Rows from block 11, named by matrix and row number. Rows with one number belong to one neuron. Each number is 128 + 24 x the weight over its row's rms, rounded and kept within 0 to 255. All counts start at 0. After the name is the row's rms in percent of the matrix's.
# fc1: MLP up (model.blocks.11.mlp.fc1.weight, 1024x256), inputs 104-155
# fc2: MLP down (model.blocks.11.mlp.fc2.weight, 256x1024, transposed), outputs 104-155
fc1.810 104 [ 95 114 179 139 119  95 123 134 158 163 122 100 143 134 109 142 158 105 134  82 101 152 129 102 165 147 120 102 136 147 124 155 146 145 116 122 112 148 122 116 154 125 122 125 155 110 133 100 144 145 161 152]
fc2.810 096 [132 111 188 119 117 108  80 118 139  99 121  99 119 157 115 131 130 155 132 146 146 159 140 185 157 153 128 153 124 118 162 154 121 114 130 139 141 109 120 145 143  80 169 102 115 101 142 119 133  98  90  65]
fc1.811 106 [144 141 141 113 104 154 107  98 143 124 132 145 112 171 161 127 125 136  86  91 164 128  99 131 135 129 149 147 111 113 128 175  70 134  82 131 108 141 113 113 118 111 139 169 110 168 135 157 116 136 142 166]
fc2.811 103 [118 125 121 130 137 148 109  78 154 142 152 143 100  84 129 124 104 116 118 118 146  93 112 125 143 138  89 117 158 153 152 123 187 117 149 103 131 134 158 160 163  53 182 129 119 137 147 125 102  85 107 125]
fc1.812 110 [132 177 125 150 112 153 136 139 142 166 104 191 122 119 170 140 170 121 137  93 143  67 164 102 155 165 143 152 143 126 134 104 137 140 147 134 128 109  77 149 152 145 129 114  89  97 136 108 163 106 151 152]
fc2.812 110 [161 159  80 122 141 105 135 145 137 124  93 127 110 165 108 139 140 117 134 143 138 123 124 130 139 106 176 207 153 108 129 119 155 123 121  99  83 106 168 135 156 162 127 173 113  94 114 109 117  99 135 124]
fc1.813 103 [137 110 131 136 167 151 110 136 127  75 105 144 169 157  97 110 124 135 147 143 171 118 124  96 144 115 144 129 161  87 120  94  84 114 124 111  86  72 123 169 117 119 148 152 125 148 121 142 109 149 139 133]
fc2.813 123 [127  90 132 107  86 150 141  97  95 155 127 167 121  98 106 108 142 133 170 131  84  77  84 141 114 111  52 122 114 111 105  85 141 149 145 116 126 142 163  79 133 165 150 135 145  83 142 130 134 141 107 112]
fc1.814 093 [136 144 126 110 175 128 102 191 117  99  67 152 123 162 139 160 150 122 130 122 143 152 140 120 136 155 165 116 100 143 130 113 129 157 120 133 106 102 136 116 167  84 122 166 135 104 100 121 121 169 154 129]
fc2.814 103 [146 145 144 124 150 146 128 128 102  98 151 163 152 120 161  99  91 164 137 146 142  96 143 194 115 128 131 117 168 115 128 133  96 123  89 110 127 165 117 143 134 176 161 127 142 110 149 173 207 147 120  90]
fc1.815 104 [136 147 154 144 135 127 107  72 157 167 165 102 110 111 143 160 170 139 131 114 109 129 134 150  89 114 136 142 153 145  87  88 102 145 133 128 150 130 122 118 127 120 114  98 138 117 115 149 120 140 128 110]
fc2.815 091 [ 98 115  85  95 104 131 128 129 143 153 141 113 109 121 127 111 137 104 135 159 142 116 168 138 138 142 109 137 145 106 132 158 123  90 165 157 137 170 145 146 145 113 151 135 113 149 124 125 117  75  83 126]
fc1.816 100 [117 151 107  79 150 144 140 132 191  74 139 110 120 135 159 100 111 122 185 193 107 122 137 138 136 138 121 142 130  96 132 145  85 123 162 110 135 108 136 155 126 102 145 133 123 123 104 138 122 103 161 114]
fc2.816 099 [137  87 122 114 112 148 146 133  97 105 141 102 144 143 147 140 175 116 120 139 121 132 150  92 147 105 135 110 140 152 153  93 114 146 129 133 120 133  71 115 137 118 126 145  98 113 120 131 136 117 114 149]
fc1.817 103 [113 109 132  99  86 116 117 127 142  88 102 117 141 137 144 118 110 117 134 137 133 116 121 129 110 174 131 150 134 124  86 123 167 107 153  97 133 123 176 126 107 128 154 115 121 154 103 157 149 143 145 111]
fc2.817 098 [ 75 126 104 143 150 149 126  93 111 132 113 149 147 148 145 166 138 134 109 117  68 156 167 114 167 117 112 128 103 142 111 145  93 109 134  91  92  88 149  60 123  94 141 110 132 131 116 111  66  95 148 131]
fc1.818 094 [125 109  96 155 110 151 136 107 138 124 121 171 156 128 110 159 137 135  97 143 122 135 134 131 155 113 134 189 128  71 128 120  60 127 100 144  81 124 124 136 107 122 171 115 154 127  98 123 154 137 142 126]
fc2.818 089 [ 69 173 147 141 149 110 124 124  90 165  97 152 143 121 175 139 115 108  87 106 100 111 149 149 154 128 118 128 104 156 133 145 138 129 167 142 124 147  97 128 189 157 109 158 102  93 131 131 103  88 129 152]
fc1.819 109 [176 146 106 119 127 112 148 108 110  88 122 100 120 124 134  96 113 115 128 181 130 140 156 124 129  87 143 116 101  87 132 124 115 127 135 147 138 136 141 151 113  91 160  70 130 143 124 117 102 172 144 100]
fc2.819 106 [117 120 127 160 146 154 168 141  82 113 146 129 160  66  94 131 105 140 140  67 128 145 123 119 150 136 136 125 161 153 133 163 132  84 153 120 113 153 109 144 161 117  97 119 113 190 165 128 127 164 128 156]
fc1.820 089 [164 151 112 119 102  83 121 130 149 119 100 128 162 107 149 143 158 178 163 115 160 156 132 131 135 159 128  94 119 141  98 136 137 163 114 102 132  78 126 149 148 123 180 116  89 198 157  93 151 118 144 100]
fc2.820 086 [141 106 163 107  99 131 142 118 129 131 141 132  89  92 122 142  97  90 113 147 117 171 144 107 108 121 124 151 159  81 124 117 139 107 138 130 157 151 138 155 133 166 165 128  92  96 106 127 131 163 112 122]
fc1.821 088 [151 172 165 131 135 153 129  80 113 132 143 145 156 115 145 131 149 135 130  89 124  80 136 132 142 147 132 125 109 107 121  94 136 132 177  93 140 121 100 144 105 174 127 164 108 127 129 173 135 145 120 135]
fc2.821 096 [108 103 143 149 175 144 150 162 103 140 117 154 118 163 136  99 142 127 122 135 137 123 105  83 122 132 169 181 136 162 126 160 146 121 128 112  93  97 108  99 143 133 131 101 127 123 156 121  99 119 152 105]
fc1.822 095 [134 142 164 131 125 133 134 119 139 163 103 127  93 171 140 106 152 178 109 112 112 130 108 138 139 142 121 160 114 101 166 103 144 181 119 123  95  90  92  75 138 112 122 156 141 115 122 148 115 156 127 109]
fc2.822 086 [127 110 125 103 128 122 140 111 107 104 110 149 177  75  75 125 178 148  90 145 115 103 123 136 101 100 168 119  97 191 111 118 136 100 154 108 157 130 151 163 122 130 150  97 110 123 111  96 144 128  91 160]
fc1.823 097 [ 85  98 130 111 165 168 140 116 131 113 158  82 151 156 146 138 122 145 114 121 120 151 186 133 114 143 153 147 154 118 117 175 117 126  98 124 117 110  95 127 128 162 176  59 166 124 100 140 109 117 125 109]
fc2.823 090 [127 128 119 120 104 125 169 144 104 122 106 145 124 121 141 123 117 121 149 116 126 130 118 130 150 138 117 130 122 123 106 157 134  78 136 123 118 136 134  83 133 134  98 107 125 109 128 161 124 115 109 102]
fc1.824 101 [124  91 126 110 143 142 107 139 173 123 134 124 127 115 147  97 130 149  96 153 124 118 126 126 120 132 107 131 169 152 149 143 139 155 124 131 104 126  72 165 160 135  94 129 147 116  75 126 168 137 142 170]
fc2.824 120 [123 128 143  94  92 167 155 119 159 148  89  92 150  87  87 125 102 116 151 137 118 134  97 131 124 134  91 139  79 183 128 112 163 131 100 116 145 145  84 150 122 110 134 146 107  91 138 151 120 134 170  96]
fc1.825 100 [124 127 140  99 112 152 117 178 152 156 159 129 123 121 147 105 106 125 111 119 161 139 124  93 149 128 143 112 165 119 118 132  83 118 115 114 111 172 117 163 104 146 150 115 132 104 100 107 164 136 184 123]
fc2.825 100 [131 178 144 177 140  98 154 132 123 125 114 121 134  65 126 135 147 104 135 141 144 134 117 143 123 188 136  96 146 138 120 148 122 140 132 167  94  99 140  98  97 161  61 158 129 167 136 122 127 137 122 119]
fc1.826 100 [161 102 116 144 119 178 164  94 154 106 126 105 138 130 165 154 172 122 150 129 131 142 130 131 112 142  72 130  91 108 108 120 128  93 132 144 119 125 113 171  75 135 108 112 123 146 102 155  89 141 141 125]
fc2.826 090 [106 142 144 115  90 106  98 118 111 139 104 139 158 159 133 121 128 172 101 128  99 115 132 136 125  83 148 122 141 147 119 110  85 111 128 121 121 103 128 111 108 141 147 139 114 127 114 100 147 120  83 103]
fc1.827 100 [112  88 171  75 100 131 142 143  98 136 143 114  97 122 128 111 113 133 179 146 117 118  94 117 160 116 127 146 106 135 115 148 158 166 106 159 128 125 104  76 145 133 116 185 156 104  74  92 124 121 145 127]
fc2.827 100 [114 130 121 111 166 140 100 154 126 121 133 121 124 145 109 132 153 134 151 121 126  95 109 162 114  99 134 102 128 119 153 115 147 111 155 103 146 149 136 127 171 120 166  97 143  84  83 160 146 116 117 175]
fc1.828 098 [150 145 153  96 124 153 133 158 125 125  98 152 117 119 111 156 130 178 156 138 121 117 114 155 143 150 114 133 116 120  79 148 146 140 123 131 146 108 134 136 120 116  87 133 173 114 121 142 158  85 166 152]
fc2.828 090 [138 118 156 102  86 120 112 145 121 170 173 142 127 151 142 113 142 101 124  88 167 150 147 124 157 115 170 139 118 175 122 146  70 163  69 121 138 159 105  91 130 131 137 100  86 145 137  69 142 116 112 102]
fc1.829 095 [106  92 133 153 149 129 146 111 131 154 118 147 154 136 174 113 159 144 139  96 110 129 179  93 131 146 102 116  66 137 161 154 149 151 165 153 143 133 107 117 136 141 156  89 123 108 150  95 128 134 142 143]
fc2.829 097 [115 164 125 111 141 158 151  98 113 106 100 145 143 143 133 133 200 119 131 155 102 120 149 112 121 127 130 111 147 148 118 126 163 111  71 149 198 104 165 133 160 111 132 141 163  86 134 137 135 102 140 137]
fc1.830 097 [151  92 114 136 168 162 134 112 109 159 116 116 184 132 122 104 112 178 115 113 128 145 122 159 126 168 148 134 110 133 125 167 151  95 100 140  85 152 176 106 107 135 118 123 164 149 143 133 178 138 173 146]
fc2.830 104 [165 131 145 126 119  91 131 138 170 124 126 168  75 156 140 147 120 156 121 157 122  86 173 125 128 117 125 145 124 165 118 189 141 140 108 136 136 113 100  92 155 108 119 136 156  73 116 168 109 160  72 124]
fc1.831 089 [ 96 139 148 117 128 124 153 163 178 115  95  87  96 164 142 100 126 145 140 136 100 148 170 128 156 113 175 155 111 100 102  95 115 121 140  86 112  84 160 118 129 162 152 102 126 166  86  95 154 139 108 131]
fc2.831 089 [124 123 133 165 152 135 115 115 134 129 134 143 128 141 130  89 117  89  99 141 168 153  99 122 133  75 137 120 141 156 158 158 139 136 130 145 158 144  99 107 119 143 114  83 130 105 144 136 129  98 155 113]
fc1.832 102 [111 153 137 125 136 125 108  89 126 175 125 138 136 138 120 126  73 145 122 152 151 174 133 120  84 119 136 136 103 139 103 129 171  87 156 156 118 113 106  84 143  98 133 113 103 160 134 135 110 122  94 128]
fc2.832 092 [ 97 171 126 123 117 140 137 136 107  88  92 120 177 101  96 148 128 112  79 116 132 109 108 145  91 125 101 148 131 122 144 147 103 160 116 135  98 125 112 165 143 110  92 136 165 112  99 150 139 121 147 137]
fc1.833 106 [143 101 153 129 100  85  94 117 120  94 167  88 136 135  95 115 103 123 153 161  85 111 124 115 125 127 135 110 124 120 127 129  98 108 127 169 151 108 127 122 121 115  92 118 146  58  90 119 116 152 125 150]
fc2.833 097 [ 99 108 103 137 114 108 161 140 100 114 105 122 141 149 143 118 131 133 139 102 155 173 127 197 146  82 171 120 139 130 101 105 109 146 165 127 147 170  88 147 147 128 144 129 150 108 109 124 139 104 104 147]
fc1.834 102 [108 134  57 137 121 118  91 143 126 158 154 139 156 116 110 152 193 123 134 156 130 120 103 151 109 134  87  54 150 138 150  88 131 113 167 136 126 102 157 139 145 112 127 131 146 141 137 128 161 130 116 129]
fc2.834 127 [139 100 107 169 140 120  94 156 128 107 124 176 138 130 134 146 112 158  98 125 125 100 147 129 109 129 143 103 165 163 120 154 117 136 130 121 138 144 142 132 115 134 121 149 140 139 107 146 103 170 152 139]
fc1.835 083 [104 114 129 141 106  84 145 141  81 108 156 100 113 175 121 107 117 146 151 122 121 157  81 101 122 163 113 149 104 116 141 125 142 140 129 147 125 127 154 128 107 105 150 151 136 115  89  94 104 102 143 163]
fc2.835 095 [187 104 157 123 117 116 122 136 123 144 104 135 151 106 130 145 110 103 117 141 140 118 114 149 128 126 124 151 139 119 137 143 104 108 146 128 119 157 137 122 161 114  91 154 123 122 178 130 144 188 127 154]
fc1.836 096 [116 190 130 152 111 132 118 119 150 159 134 136 117 174 128 115 138 153 123 115 124 167  98 130 119 148 125  79 140  62 143 115 148 137 178 116  94 148 163 139 122 126 114 179 132 102  92 156 187 158 128 136]
fc2.836 094 [139 118 111 138  96 106 145 125 122 105 121 162 120 145  98 116 136 129  96 160 135 140 106 110 132 124 129 113 137 160 116 126 154 112 166  98 156  68 135  94 117 117 130 137 166 150 119 119 131 152  65 101]
fc1.837 097 [170 142  83 148 101  90 106 142 159 120 136 111 122 110 100 123 140  89 120 135 118 137 144 121 121 127 144 130 110 148 101 146 121 125 127 152 129 118 130 129 143 110 146 107 152 121 125  98 148 115 115 112]
fc2.837 096 [105 144 126 129 147  84 140 138 108 140  84 108 147 128  93  87 132 113  91 114 126 119 123  97 134 101 146 116  99 121 137 166 120 150 120 115 133 131 162 110 103 143 134 111  87 125 120 170 132 103 101  96]
fc1.838 097 [103 114 122 115 135 129 127 123 145  93 146 115 115 126 164 121 171 173 104 117  84 119 127 138 112 139 138 143 115 138 139 129 103  80 134 122 139 133  86 119 105 109 135 156 112 158 131 136 132 123 122  65]
fc2.838 097 [130 153 132 143 133 111 121  86 128 167 115 131 119 135 142 147 174  56 115 152 164  95 129 125 164 105  79 136 150 136 134 134 147 138 126 136 116 229 154 122 113  94  91 124 116 126  88 159 165 155 127 131]
fc1.839 114 [129 142 120 138 148 130 147  96  85 141 134 127 124  90 159 147 137 104  89 131 119  85 122 125 159 134 126 120 159 123 131 123 123 125 108 120 129 102 115 172 152 151  95 124 153 129 113 116 128 147 102 108]
fc2.839 114 [142 114 111 140  49 115 180 122  86 102 144 107 103 133 152 132  62 118 125 119 148 141 114 136 132 102 109 139 119 110 100 123  98  95  80  86 131 139 131 127 105 166  90 172 116  94 125  93 100 159 132 103]
fc1.840 104 [132 130 125  81 141 110 120 136 152  92  95  94 123 126 117 133 139 135 160  71 109  99  82  83 143 138  86 110 140 146 141 129 141 147 112 128  92 121 138 136 100 104 123 122 131 134 119 136 133  96 136 123]
fc2.840 105 [106 131 144 144  84 102 138 174  86  99 158 115 167 107 148 177 115 115 127 132 109 106 177 179 163 127 173 124 119 101  74 141 131 158 113 133  97 155 116 147 103 132 115 150 114 153 110 181 113 153 146 146]